config.yaml
color_jitter: 0.6
arch: "mlp_mixer"
norm: "layernorm_no_bias"
activation: "quick_gelu"
inner_norm: false
layers: 12
width: 256
projector_hidden: 1024
projector_out: 256
temperature: 0.2
beta1: 0.95
shampoo_beta: 0.95
weight_decay: 0.04
Rows from block 4 of a small self-supervised image encoder, named by matrix and row number. Rows with one number belong to one neuron. Each number is 128 + 32 x the weight over its row's rms, rounded and kept within 0 to 255. All counts start at 0. Numbers have three digits each.
After each neuron's rows are labels from the 100 images, of 14848, where the neuron reaches its highest value: "peak on" is the class under the peak. Only what is clearly more common there than usual is listed. The data: pictures of board games with random positions, seen at a slant.
# fc1: MLP up (model.blocks.4.mlp.fc1.weight, 1024x256), inputs 0-127
# fc2: MLP down (model.blocks.4.mlp.fc2.weight, 256x1024, transposed), outputs 0-127

fc1.181:057095117162175111191174095105141078151141101106049146183122152182146157126102102108126138169176106104131122140140160107116093111140155173115138090126159136102104098098097129163100057146109120116120072112168138097160098098109163135138145184148078164126087056116130128186145114131107159152089120143134173062153148151131088130166052156114147106179122189143122170126111135139101120150109
fc2.181:098109134120123142110151123081137160112109169204167080088110112068083127101090127092091144118084104111119096094064099127140105111053119138105109110120133072084143052180128097101110055147174110132168162133162162131109126137132099144030147136132135134123123160109133103114129122142174124122116149104093086167105170140112132082168118139179108156106099134067095128146219117120139154139101
peak on: piece of the first side

fc1.591:104135101094147162093110110142108171111138158126135119179086189088097083113114133137112100110146097158122134142093185113121108106155132117159146138158175132137076164140161144104141094120216098152082229149125092222127115129207138176128105143089159078086140181123125097136137094142046127086102130091114123108163166119073135114101115131125114201109082146143115138142091152119148140131170
fc2.591:156118066183090069162156136110105145135125129087070170050182139097123191117102152136124158162129097141151115121044097150111089142080117119114147105142131117093130139093092120120120107158121110114116103134124096164137118072140106162108153095122145159176164118116146153173051146119129096166174134166144091101170099184122110187079150089124127154093075113104136103098053119116147103112104
peak on: table

fc1.455:153080094145169108130133113143114139110102185137108148161143164117129069161162169139154130135175065150151108097124143171080154079140128097117137129200105141157154112103129187146113218098117140116144109069070111121098098124099109160080132161210111143111126116140045129115111131095106125124121224171128106147192071038186103126124104138173156241128158098147113164107152147109120067160136
fc2.455:111153167097093126154128119115120134098122079084119146087120067142142136081090105123091161138161156140079125147160109108191122202189146148140116099087146153124084145155134074126143040142097121119106098176185151105111127146120136122177170162071125168116138147118105137083114149126134105151105065111099117103106097123099145182091141110089133127124096122091133096168078077110168150093126
peak on: board

fc1.368:118103119140102126070167139136125061084128101162121116119174148162147173150181132077107069072128099102174112111119114094123096162130156061154180128100104135144133144089159145146134138137104214134111160143121173062091103140163128131156050115122140068142111146163114131085151131045186123157082152142117137115154112176095095135151097158145114088137114107219149209134102107166157161116133
fc2.368:127073119130143109152150124157144138118155161101110143110177115134135064123135182102108131159163123138104186102117148194180172103139106089158110149106141151131167118151186148178191147110081096122162086142107121187147156165152150180130179117158158154044140119137165102106155159163153095126172115087083137140131130138140119062156101117174139110096139169142149130114157172031111124129173
peak on: board

fc1.492:053126149061133171154083167139123104128144130098140128137116152144151130138090131106157124170173149137149152101114146167137083118140141139107136146078123118129184135118117160116126129056153103117127105161165125115133053106155082112125132125153115135105106083116125099172129094124099224154131218062166085126160120135176138172106035049122185094136137174140125091082100098215100128146090
fc2.492:164136130176126064195090079168048112126104111168114156100078122127119119158171122174154136127136165113102096153165158162152105096158156097181175103137142125185105114176135058137143168114107107166137113148134135113122098147075138147110122084091102147145134144125197127091134131113159117119106160137112127149105070079121120105145124133120125132130136136071115151129096109163215126131100
peak on: piece of the second side

fc1.445:126175134169120161122131102077145099116104226134131152128103114107155080086087108070137141044114152139130139088111083099110158099182180135146111139141099149196119128161102137130132149121105192133117088146098160109159086145137090089156076060156142044159127180156108122139129143082096104152101179081091195087145125114091158123138109183127151156153098143097045123120161164118136106056102
fc2.445:124175112124140115167115078131090116188161155231140102092028102119084097088168170194165170079108097050100110143142120090148189162149164074122136145126107132099161102185123097140143131104115160112100126147144150119033089148143148128106121144129082133099152128126182118082126105113102132144101132122090101127127111126140160068136189106143127108142119137113115090107133129114154084130128
peak on: board

fc1.573:141104169142060116112140095086098133097105135103130067128086146190122112108123160077165137139150126148147102151091114100111154139186137139141170137095135168172153117139085139152115195186109085144139060132150109179158160099087116132121094131091117123100184085110166130109122080055111125068118154213115091137117145092127174059112135133144151080163141090089103168098117129162135116203192
fc2.573:108156101104140128119122138080209117138098176111139154093100095119117131111147088208110168117099143152103144158182099125120115113080136117098167113112136114134155119086114084119131151098152098125114154124126122076086082076135074099119160196140144150188078150165074152180099142124100155174133080067104080106104131126143137168078091066148114135127128148131153115071119081176126151099124
peak on: table

fc1.563:100157154087158123105132137110108125108115134108110126175080118156141137133124124136109180183122114088154134122113069090069095182120081101164132162062169184189108067208139109111108166061125094163147152074166124156150123101187167157137134091133157153102143107107145105182168123134118105139083136104111116138175164063187104185179136068153093133143109107117199099162106130122113135111175
fc2.563:155162132084182112118177139135189121187169120089114142162120104124135207136135169073180146110164134153045074210076105105193101115144154106097161142104127110101110099156126164135142081164129182098147145178102149087121122139146135118143130137181089178137118165112085104135145139121115120104118096138091173100129082142162100149130136143144127139093087148176099094106108088141152083110162
peak on: piece of the second side

fc1.608:099099131068155089118084114119164089079086138087135167188152121180153145134162171124090128139148103130100167139143104118158141181124128150152178151141083118106088128096109144159126143127158153136104165117169156133153097086177094104156100061170063152153097144132096176148069142140074111145119062091082180195127129150160103109131121168143153193130171134082098081105107125147098130107133
fc2.608:120141146099077142130123113102115130203139101115064153131105083128143056094101112105116141094146138133160129158106151057138121050186165191177092069191158173136196074101129118105104118158158102134153142116167096199114188157186106129171115185131125147081160153119162130122177107130119114125099145147125113118122063130153152132109107190119073156122183136116124156138148154116147158141201
peak on: table

fc1.423:097143123098126098094164108092140198130168106147093110153154116121134066153125101085173139143100145170100103093163140162124119096137165129089099164134110108106140101095106106121134108115074085130151140152112145170135127095124081117151153098160170134146176116073167158154139089068064102137076118131108112099144079142067128129073177156170196155064142148102110065136102094139129108120099
fc2.423:090158117166155170144141108115138112131113096126123119121113104191168215115088185136136077115111123104132134156156111131120135151162131136152136115111132142117065157195184158180119135152158213127055160115116116069122143125123160176106173150136116120183076190139082068112121144144160174125134122158120135128162144114144098123188147186118084083090114125170207155148148144094194124079170
peak on: table

fc1.178:082134097101151088039133140104073121093116070118150188115129052123155112121135112068147105110120152157124150101089157094120147151055129143136169128093101090113200138146148121116137164165107100139119152166121091156182169096122126133111088034142081203106164115122113121119148123056124148135135136168135174117142204165125130105181147043172095113115122167148110165056061108102130110142144
fc2.178:086185135190111127143134083094193121087105157125107132081146111144106149097167128171161152195184089092091140119148128117162085154129101143135181125197137097123120095123107130172150073129164138092087138080104067145096155161136161076139140080152133127110186142106195168165141119157145102114128233081143143102143068081146105119108115183091152086134150133150112160119140146117136143129112
peak on: board

fc1.18:079094072140078097060128127114108137122100128105182120087146103118113142144151160119060110077156103086113119158183107140117135121126138172091111114096156156189137118160117193144106102109160150090150137154214173161105126151121137168148145147129120189180109119082106135117133136130122079127101110147095048124105153121150161128134171136124142085126112140137088116137152091115193142131143
fc2.18:132114071122179172139110135108116187110124126094119145140146104144111142111142076117161116167115172110094111112157122094139102063090135129136142159190173108120177149119137116119126138165131126180096120118137116193131109132067107073128131085130123081153194137138166148101161140136135117123096140155141197078135114121143073118137079137117142132133059165115138141166110135015054078152106
peak on: piece of the second side

fc1.358:149076128093180090108078147123133091129135073175097165106152174118122129127195134112135127132098094117171118105105101088166092145111106095140107138143152059130112136151190089084129161194160133130115185138143102120165122081110102136126120130172097097096153085125049140133153098151155160128124144155110108101093176148118116150144083155094150114196142101117123116110053146143104148151151
fc2.358:082144119122164158103154067098120096122115113096143140158070125145125110176084160116115138122095143083119154129219120186155123167128129120127165124168138156120094132161148131177106055155193173107121138156138137155129160151147130169150153135110129151182073163137098099189161164105144107130217124148146119152111106104155083098143131111100104117075074130085164093149255134171135106121190
peak on: piece of the first side

fc1.425:148118183086070156129113171106111139115116158113171083121113128152140162070165127206129182165119174097172136158121141169145145141056105110101158152118151118091168129132117170170130118079108170060190132084123120129106110094175119041113171126101134102163126160143148107102135161161138102108111161178112105165133138130158095141112086115084156052160102114133161115120131128118186162177115
fc2.425:059132098120163106163183038160107110119188105148105116164132087148178119144133137095086085117130080178148119104192103109109160106091155138119099169186122096171170085084123121165133148161122151182122091163120136118165128045056101137114108094099136137145188127081153120133115124087108083157171087089182135101166132092138111148099150138086160173076108074167121209175129098146156151074114
peak on: piece of the second side

fc1.404:146067089090106149098100122095106088097135116121118168211173135129169103106090111133079132087162204094080111096196145184118111101100135188144189107063082131100172107104156085145069156134145131143150122134129120133128148086133141087143098123107106138141122094129117086114100132162127094135196064132169151171152147126120179094113102135131182115091152085137135096067228154125073216116138
fc2.404:147149198135106093106124077065163131146125109192108119148151062080126123132154160173117127111164088057051157149148203081209145136187148189171152117148162121163185204146133198104132113163126079112132092160096064161084138120150156192089092155148129095148111100088093110067128195134140135106151155108152150065126087179111123149136136119142110056143112149171186131104152122107128098092089
peak on: board

fc1.482:163116136092087180151124109099082109193136149170157178087117123170133151160192126148118116087145144000129147094074104086172146175133149109104161124157144168134142106161139105098133140105108176135139138060134128111248114099154115133115086077152120121082119134144114131164160135117089120096119163150128164134118144164140145170130125119177140158151080122107117120119114110147157112102140
fc2.482:180143126151134074121123124128187154113086125095066145112202168104076145126176113110175084154123157143078122156130073131099123111154155111115076146119143176073146136097132150167185061130176132077095102155167094136146157092140152106152120086099123153171126139144134114148138093104231154149136091138089164131169119122113129118116089167124097144197181124157085124127161093120129122100157
peak on: board

fc1.136:030124167123179121158113150137120111092115082146138121114130135110150076114107139049136125110087130101153088109155097135193153213146236190116152113101061092140203166111110143121163090120096165148142128159158119155103130141100107126122082072124073192116110162159179119140169113130151133130147084074077233133088155145177078112129186080117141146246162142112098144116115107119135129154123
fc2.136:138173115152171139133100114141084121129171135154070145101139151130109138141196141163127173196102099142098194107125164143108053196149075071102095101220134136147088096114086093151111169135140136076045137112063150131172094119133141131138145144070191118100143140147136176105145161112146139117080119181156073147112086164055182128182121079156151101080100150146146157191131148075107139119076
peak on: board

fc1.522:115172078096106138122081097117170166171100076110133102137109119156108109132149178097139186142091166148137127114104159156086114133135160151088155178103123174193123150170181132101121172116153112164126158152179083171119228152106187151155195142104178084118060162102120111169161075093102081131091107136107125128137090105117090143129077143151139123150151114131133179143157062135124121159097
fc2.522:095163161177145121112132136100054169144145161143146087160141097090109120137087105185122123149048101114145127117122096136184092070143079138142177117155142076104156126098092119170104152110104064162184117112145145100137186142121201150119133178166134072121127106168109122089147185092085151136177136139122078163155132123081137119186116126177112158166148150155168126136128135140192149148159
peak on: piece of the first side

fc1.463:109101136162138109117115123173143160106137154124122099082156104213142182114198142204104166114176119101197141167167106085083175152101099125110115100135139117142087089102149147094108126047117065175131127153185173136066161172130097081124096153131139130090164112144134117179158140155126123123161124144138070088106135122120057208150096109124120163143082102141098169195144078113148062193194
fc2.463:184083172047130160090153169116079122144089167057152079162173115100164132161189152085122152151148106130146123085179110104124064104081027101190137106174140065086125212117085162148116129176178126148115141116126067135137120128127147098150143136108158129128086127145114137148097151133121119142161159135087130228098084152148116158128118077129100130159148088139143109123158110051083121192098
peak on: piece of the second side

fc1.284:160101141106115068143120115198121089194129129122153135121147072147129135140145167168151043147122150140165197133122144130107100089149156148116166166104120129139174102149134140168120142104026107108186150122116122085120167075144128081098073128132136094138058123138122122170129105163140138109121120180128175155118121095180163135164159115147178155091127110171092172191117099126075118183094
fc2.284:085180201164070189100119171123175101157129148134153072092139084068159148097087134155113128130132137122169103151033068138162199124081139096107148142091081066142106108074132192069146159094123125070151051060092090145066180148111111161094087130151136157092138098084123125125124107092141118102157122140101127119091098134129115146122173145124126065161133104101203157127090164126146134122091
peak on: table

fc1.143:077160104141085045111086137199100108107142126067127117155121071111148147082157118092116141092122078118123134089151084098070113167120084160125161076144126131132150139101161091145153129115174096102112111164105120135154169178100169064150123108123125089192121156152139124164136089137156103114098072146121088184145165107149148106192121155124118174128100090126084191181117102170137067095119
fc2.143:163141148123180158122134131173130130186119141143182117168120092131121155162212103148100145105132124104128137123170110151145041138206112130159119171154151136195129128152126133149172144130195162101138138061147111187140167148194085173110116090119128162109183170108146118104099132135144147130052120125108107111109101155172165108186185125117109150072169104154140124097182165099178158166155
peak on: piece of the second side

fc1.130:065093109168107154114167114197115096116160124142155120112141137101117129165119172134083090096116127157124127108114125129100146104172126057124098125107182119080148164113188131124135118101109098052130106113133156144118129135109080173140119196100133154081130126151120179130087135099073145105150182154128143108135094105121111156118091090133175137095149155144064169159141111147091168146109
fc2.130:144074171101102123106065139142065080149087111083145144114130084216078137117115033102124156145129141162137108077102189136103147112088149146134191099107148178086133109134088093080164167119108158170136145122161126132145119105154164147144081099117143148163109134124170056144137115117102113140149042089047134145186135174124175104151116091154138099128139076138131128107097136126144114176109
peak on: table